config.yaml
model: "multi-label image tagger"
dataset: "pixel-art sprites of 400 made-up characters on tiled backdrops"
train_examples: 197500
image_size: 32
crop_scale_min: 1
horizontal_flip: false
arch: "nf_resnet"
norm: "none_scaled_ws"
activation: "relu"
drop_path: 0.05
depths: [4, 7, 7]
kernel_size: 3
stem: "single"
avg_pool_shortcut: false
widths: [96, 160, 288]
residual_scale: 0.3
num_labels: 17
init: "trunc_normal_002"
residual_init: "scaled_by_depth"
optimizer: "adamw"
lr: 0.002
beta1: 0.9
beta2: 0.98
eps: 1e-08
grad_clip: 3.0
steps: 14300
batch_size: 64
epochs: 4.6
lr_schedule: "cosine"
final_lr_fraction: 0.01
warmup_steps: 710
weight_decay: 0.1
Rows from block 9 of a small multi-label image tagger, named by matrix and row number. Rows with one number belong to one channel. Each number is 128 + 32 x the weight over its row's rms, rounded and kept within 0 to 255. All counts start at 0. Numbers have three digits each.
Before each channel's rows are labels from the 100 images, of 14976, where the channel reaches its highest value: "responds to" is what is common among them. Only what is clearly more common there than usual is listed. The data: pixel-art sprites of 400 made-up characters on tiled backdrops.
# convs0: first 3x3 conv (model.blocks.9.convs.0.weight, 160x160x3x3, standardized in use, each kernel summed), inputs 80-159
# convs1: second 3x3 conv (model.blocks.9.convs.1.weight, 160x160x3x3, standardized in use, transposed, each kernel summed), outputs 80-159

responds to: red; large
convs0.70:097149113150174134158142135157143135129154181181134186166158133151167140181128150091134161171113144140090142110150143145170173123159196100171173182137111143137143142182131142137160154163212157136130107158143120153131111127124187132160118125
convs1.70:099054105128139166119113162129123128209145187113095094124156164168091125109182162133127123087175145088121164161129152131119186145163140148172156102140140127161030139184214080151171127100131129155154157104120070140162142135116151166192148105

responds to: green
convs0.131:129184121139173124131183168147139162156151156154159168108129131166164180169163154157145146158160141178128118146161127149166124115194113146140175176176126126184114129161130176085160154183153152149148152161146112184143094092149175171140123176
convs1.131:056037095130152141109161136149096156219156167108062133160126152130106144099136155107148111097179163128136153147130123105152145107179137210139138111169123131144056095196185082159121123100166130146169140107105068150143162139143111155177166106

responds to: red; large
convs0.57:166184150124163131121180160138148154171113166177147163090100114157160153143152102110117146180146140144100084135158134160162167114182138162160146177162116115167153121146126149146150152172168178127113139165144098167126120139163175140146130129
convs1.57:067069090173127101134136130123127158209164160073084100152139162124049130109156164111127126081177139144128154113083143122141169131161141100127127094111141127171040137172167085150118129100145120142133120082086082116142147151117109133183141111

responds to: orange
convs0.3:126155073112100167110158143167037146150139118129151160116120097151151155145192093096146118126128131147110127146120081055155072121156130153103078135147142143103150120153082154078224066154148188179132171125132114169125112138100130127127096128
convs1.3:099117096107136116116142161113131150126122200188081154144143153161161148174121122088098064063130119120129162107140171157105160137091165115160146052063147086112077149178159133132110140132096152176094034093089098144183153130164114124190084158

responds to: large; purple; blue
convs0.94:119177120119154118109151152116128135158122140128143153116154126152138147139181162104169173130176132152068098139167160157195119132191166105173190156132118165191129128149154171159164198149166141141130161141186121156134130119125146128139163145
convs1.94:099087089161128143096091161146124122169152182138066134135191173144118107082178182114141139092138100093122182155164157124094160133162176139193158111132107115180037178179215105177134138105080164155120139127126074148179168163103106113159136120

responds to: blue
convs0.95:104149102125147125099143132142069134145142181255103153144114106134126144169138118104129111133098111133112146146143140122154210123160178131175071126155099137136124097163089147081114138146163173139100131135114149151129151132123255138155090087
convs1.95:119066095160172136180132171100144148144128188116118143061117171136149103087128132134100177096108070121069143107055162157136152123187090089176112122141172099179097141172173062086139159094122108123109132130135156148130098127088130126146113110

responds to: orange
convs0.69:151177135105173133128185165154120167165096162159139206110130153179170172192153132147125125134177178120171091141146136129174153121174139138131127166135165129153139132157145173102185138159133187154127165190138097186124133107132170169144145188
convs1.69:081058089144170166135140158143176159199145184105073118147098155163093154097166161113116102073199120116140144140144148126083167142145125138148133079150139126145032198188175075147139136105109161184147133102050076126130137146158120163177143130

responds to: large; white
convs0.133:139159118148146090118165148142126187144144156142159194130137169147170150123119138149156144165173151190074118114116144152173127140158144132172164174121088137168089126206122157093172178159161143137132116157155090166134135137157177150164140158
convs1.133:098078088170140114133109145157149126171152162122075095124143189166061091103170163116134140105176116115122169114138151126133178162191159113166119122151103125161051142167184116171117122093155104122192113136119059111159170185123140133174169094

responds to: teal
convs0.99:109126124060133122051131120073094139171040137135081119118075072137119114127135066093097074108135127110128121127121090092123101078129105128130118122130091069100096080126138118109130094123107084116020098085118136129117106074116129116115084129
convs1.99:096165139143145153110132168076147114108116095121151148091119127181146167115096085115113145182118140150122106097140091063127035140089121135113197115120081138090112127132103140116126067157083122107151171146128125129086131119123082213096147138

responds to: green
convs0.101:157168107125190122149148159164118159151163172122143138109132130164149154141160168129144146154123143191155096169140118118175085115211113124161151141163137139182125138167140178088150156173155127171102132152157135158103090098163140126100150150
convs1.101:115105136138127219070149138179148126183154143152029094120132170171116119121152122104112103109137165092150145180117144077107140178102167136123226089130116095185075165181202102168081099104098126141142138127137049122147167150140109128150146076

responds to: blue; large
convs0.152:118156094112160147122144159117136150148114168164099196125170092153142132126187181121172133141166142154118050172183127132160134133187167164172142115143091188198057147185105166124147166099159155130121150119180109155097070135155155147147156124
convs1.152:113066122118169106115131123147091119187154195127062108101133196179086096108132124139102139136142129085112177140089172125115163116152170112169192176100102090187067143177192090170139125092122123114133092151144067124163170161087116118168109106

responds to: blue; white
convs0.130:127185175135172107139170153128140161175124183165113147100100141178134164190150102077118147169148168128111155162179135140175152138169197168150164190150122137174120109176158171125148115163183134144099144168172107187150117105157181144175124169
convs1.130:067047060151153129111160142136150119197150174113082140147120145164042138111116131135144157091161126178124126108108123110115123152163131136122171101148117133153060145158176064123148143105133155136176153067064087107107129134114135158138153099

responds to: blue; large
convs0.30:115182117123150134111165176145126174151117190193136188125153091165162154160148151097134136142154135148134111144177148129166154138187164145185173156142107147173120134187150179143142156135168191148132153129153117180125128125140177169128160163
convs1.30:118049124128178143115129128132089138216145183102067148120142172176099119086122164143123160092166119092116169076084145099171171102156163098163182108158147124170083148196207068144117104092110132130137143133116055093167151152128125149164132078

responds to: black; white
convs0.150:137156185076132094045131130124057118136042122157114113135078100122156136141095082122103104112120136139134119133115102123158181056127136126108109146123073131127103076131120127079113119165142129087071105130153117145146094044069169170106083149
convs1.150:077089094178139114156183175129082164159167131126073105112107164167102162123212110086082111088157153129141131150105121086109130107151078111137099096153142094110084150193165082123215138080120156188188119131073108132072117131145115134163132144

responds to: blue
convs0.76:145185131113177111143160154127141179156130188231168186142137126171175160166118117129136118161148153136115124146152134139162186119189166121179158153145131156182165123172123157157170123139185164135117154149160152158139109116156210137189162146
convs1.76:051050110143121153120128153128105156223139163139075161124177156163049143080125147129135145089195142141117151111109145129145178135168137140129148096149133121144039146188187083142120141095148145161137168086096072101138151137135108152184139120

responds to: orange; large
convs0.7:095172143152159129085161136128122156179121164161157149122128094158168162163156131155180137172163129149099130182138073029159031105172124150152121165142135172113107115170156159129174036164149161128128152094165149158120115117170143175095118153
convs1.7:126129046129129154114097144151155167138134170160061144084144169195139126120119128134089122099139142076128165141180171140122158136135174156184153103115136068119051114205148118136152172123131165179124129121132038150182185141124140091175124104

responds to: red; large
convs0.125:139170091116169133129164167134127149150137155119151191126142174187153150149165131166149142169208147155096103122162125162163112143195143140121195143154131160155135091140176158137188176140146191155120163184164120181100113135132130153162132197
convs1.125:098075151176146156116155134129127150198173175171058096176142157156127133139153178089132116068146145130138164136151146099128129093163185149182142055129164133141084154191198123171126106118134130131166135112147054097158167161121126156177153116

responds to: teal; orange
convs0.78:141180142110176125157175164163153161162147195166117165080135165162150162171154128098156131176158140151122111150136137127175120110180152129176148157163132165176100133188162160142204128161158188164127153157166097169118130135154172168146139178
convs1.78:058053084132135132118112142141156157210151176150072158149151141174085150105124174115148110095189139114135147130128145116095153149148142147146146098139117142137016141187181105154120121110128138142141142119088071146124150143147137162202115128

responds to: pink
convs0.19:097156101144162142139175169126176172156144151163161142147162140167141166156129152165172155138165132173123151151176106101166103140160122145168178196154110183187127161198151162152129071166140126147163141143164134168160134137164170156102158157
convs1.19:072042067120143130111109166142161138210150158111069139113148156141093113058169140157121132090169131124139140134139169125084132136181119104178164111140093108158051142208202099153151135077079160167179173098088072116104152133116112127156141075

responds to: orange
convs0.154:102161136126159148100172125173078136160139153156141182111140099163162159156149130163174135158151139132101132112125073027162053116165130127077116154121146155100124121122149153115195047165173179151119175114150123166120135131101148177156131146
convs1.154:087117069130115131114098149114141192163129187157075151128132161176150147146131086078093111075144136103146141122157164141115138112143152151180151066134152084125064160205137131132117129122099122194105059084091077154155137118147133066191084119

responds to: orange; large
convs0.11:148175124125154105146164136125116171159139166167116194126127149166152149129174143129136159169156138173126130111170125116168111128168156107147141162152102157151091115176120181154179133160185144146122152168170111183140130109151153144141106155
convs1.11:049058077180141138133139148129126165209157180176062125137154156128111143115130145103128119076178145144117151100113148131149159130173136120144125085150107120145047145193173077147155131098100149169133130108050078146105151135104117144187159123

responds to: large; pink; green
convs0.121:132168144117171167131165168120157166151109154156110150100116127166157209143162121120166127164165075141077161177166130123187126120164113156140159140191129141162091163155184178109132116177145155191129166160176109172150134114173169186108138159
convs1.121:086073088068155118095126143157129181230146172107072139105101168161080124109178106143102101096157140107156157163146150135137173107194143135128118126168126106150078130203195086140127156070145152189120160145109082139124165162119087136161177090

responds to: teal
convs0.140:133149049114146096138151142226158151179149128124127186108131132164139143147138164135132130116214112130127112119144142133148102107162107077148146125157156110125106152157191154149177129151116184140097145131168104161151112134181138155192193149
convs1.140:091092122135188131107142125171095163203180145153043138147115139181118143139114131071143090131147125161124172142151164130126151140136191162173091109144119098131103141168185147183181120098129157151098125142089091143122191160144184131157148155

responds to: blue
convs0.17:141185170146177098154178166116114174154134190169179141124119117165151168152152132142150150172170123178096130127142167166184155112178145128147131154154158168179086135157112157133171186180155153147133136144159148177149116112140179143140136178
convs1.17:049057107149134136105121169159111129213154165151067135126145163178079148097099140121119095095145135088120177138138129094091168115113150139143164096154148124167046128182180081157169103087097149164135161139110036108137163160136153182162126101

responds to: orange
convs0.27:104153132120133153081162132171006158153137129134135175129129088148154155151155095108143120148145152139136132134130084063150062129158124157088088150126133139107146110147133156107216068148157206162138181129142120163124123137101132153126095150
convs1.27:099129092135116151128129180104097173113127184160074142144122172162175139165148086073091082054115117106130165098158146146124142134071150134155116048080154076103085133177133149133121137122100152198087025102090096152177148132160124083160075150

responds to: red
convs0.67:146185172099151154160151152149158172167141159196135178102147110153204158127138151118138137126158161131107094175185122139169181104157161139171153154127149146179158136193123151152140132156190123139141134129176086163150107113147197118136172154
convs1.67:098079072148144126099103157168129126214181170109063120145128185149092108103174153128117117069147124112119165141147139137120165121181159129147103054138122101160043154173201096157129152083148137121161160113123071177160163151093122150177148088

responds to: teal; large
convs0.128:132186105120148132122172145122103153215115127153140156097138133157145134175144131105142158166204116149106087124146150167180115115182133099133130149165132147144103142157143178130142173157143175127126160159215109180154120115153171167122146114
convs1.128:051076094140148115107105154157088139206170193140039174144169167188120124088158167089132106076166094102133173126164124092142153180194139121151140091144123117147054138175207102166119104090111152140152146125055064181120155192138121158168158117

responds to: blue
convs0.4:120169102134148125122150132134098140153153200255102156148136119144145152174140140103143139141097121138146146147154145130152204136175200135189086141150120149152133111170092151109124146136179168146103118126132138158133140136136253126172110100
convs1.4:098052080158171144176133166101139154178131187104090132069132175132130109072151133121098174097139091122082140132049168153122156121189082113173136119153165100168075142184178054094134168096113115143130133111121136139134103134090115118155118105

responds to: pink
convs0.20:122172092136153150134172162137165167165137169163112166083139138173149166165156130144149148171185132122127122158167112110176132146181118160170152162158104130153101145193118167143177085174165138168151148172148085177133115110149169162131126141
convs1.20:045052082159159143125134147137121162215157189118077166150139150136097146106142135113142119098184127138124141134108149123144164131166134129152132105137112134141026124191179092144159133105132142135166144119101075097101149147116142142206142111

responds to: large; green; teal
convs0.91:133166091145165147146165177167133182166158158135169157117132125162148170161194149151149156144151129192114110145132117133172113128183094158151133153147118147139134147191145162128183149167143181167165181141141125167124113112157142165133167168
convs1.91:110111123132087113094133081177108137187155163141045116102098154144067106138089135110122127110171137084159170134164168154138195141144176163133140161135148093188069128187147125170041147110125131138091120132145058159149175166133114113203114128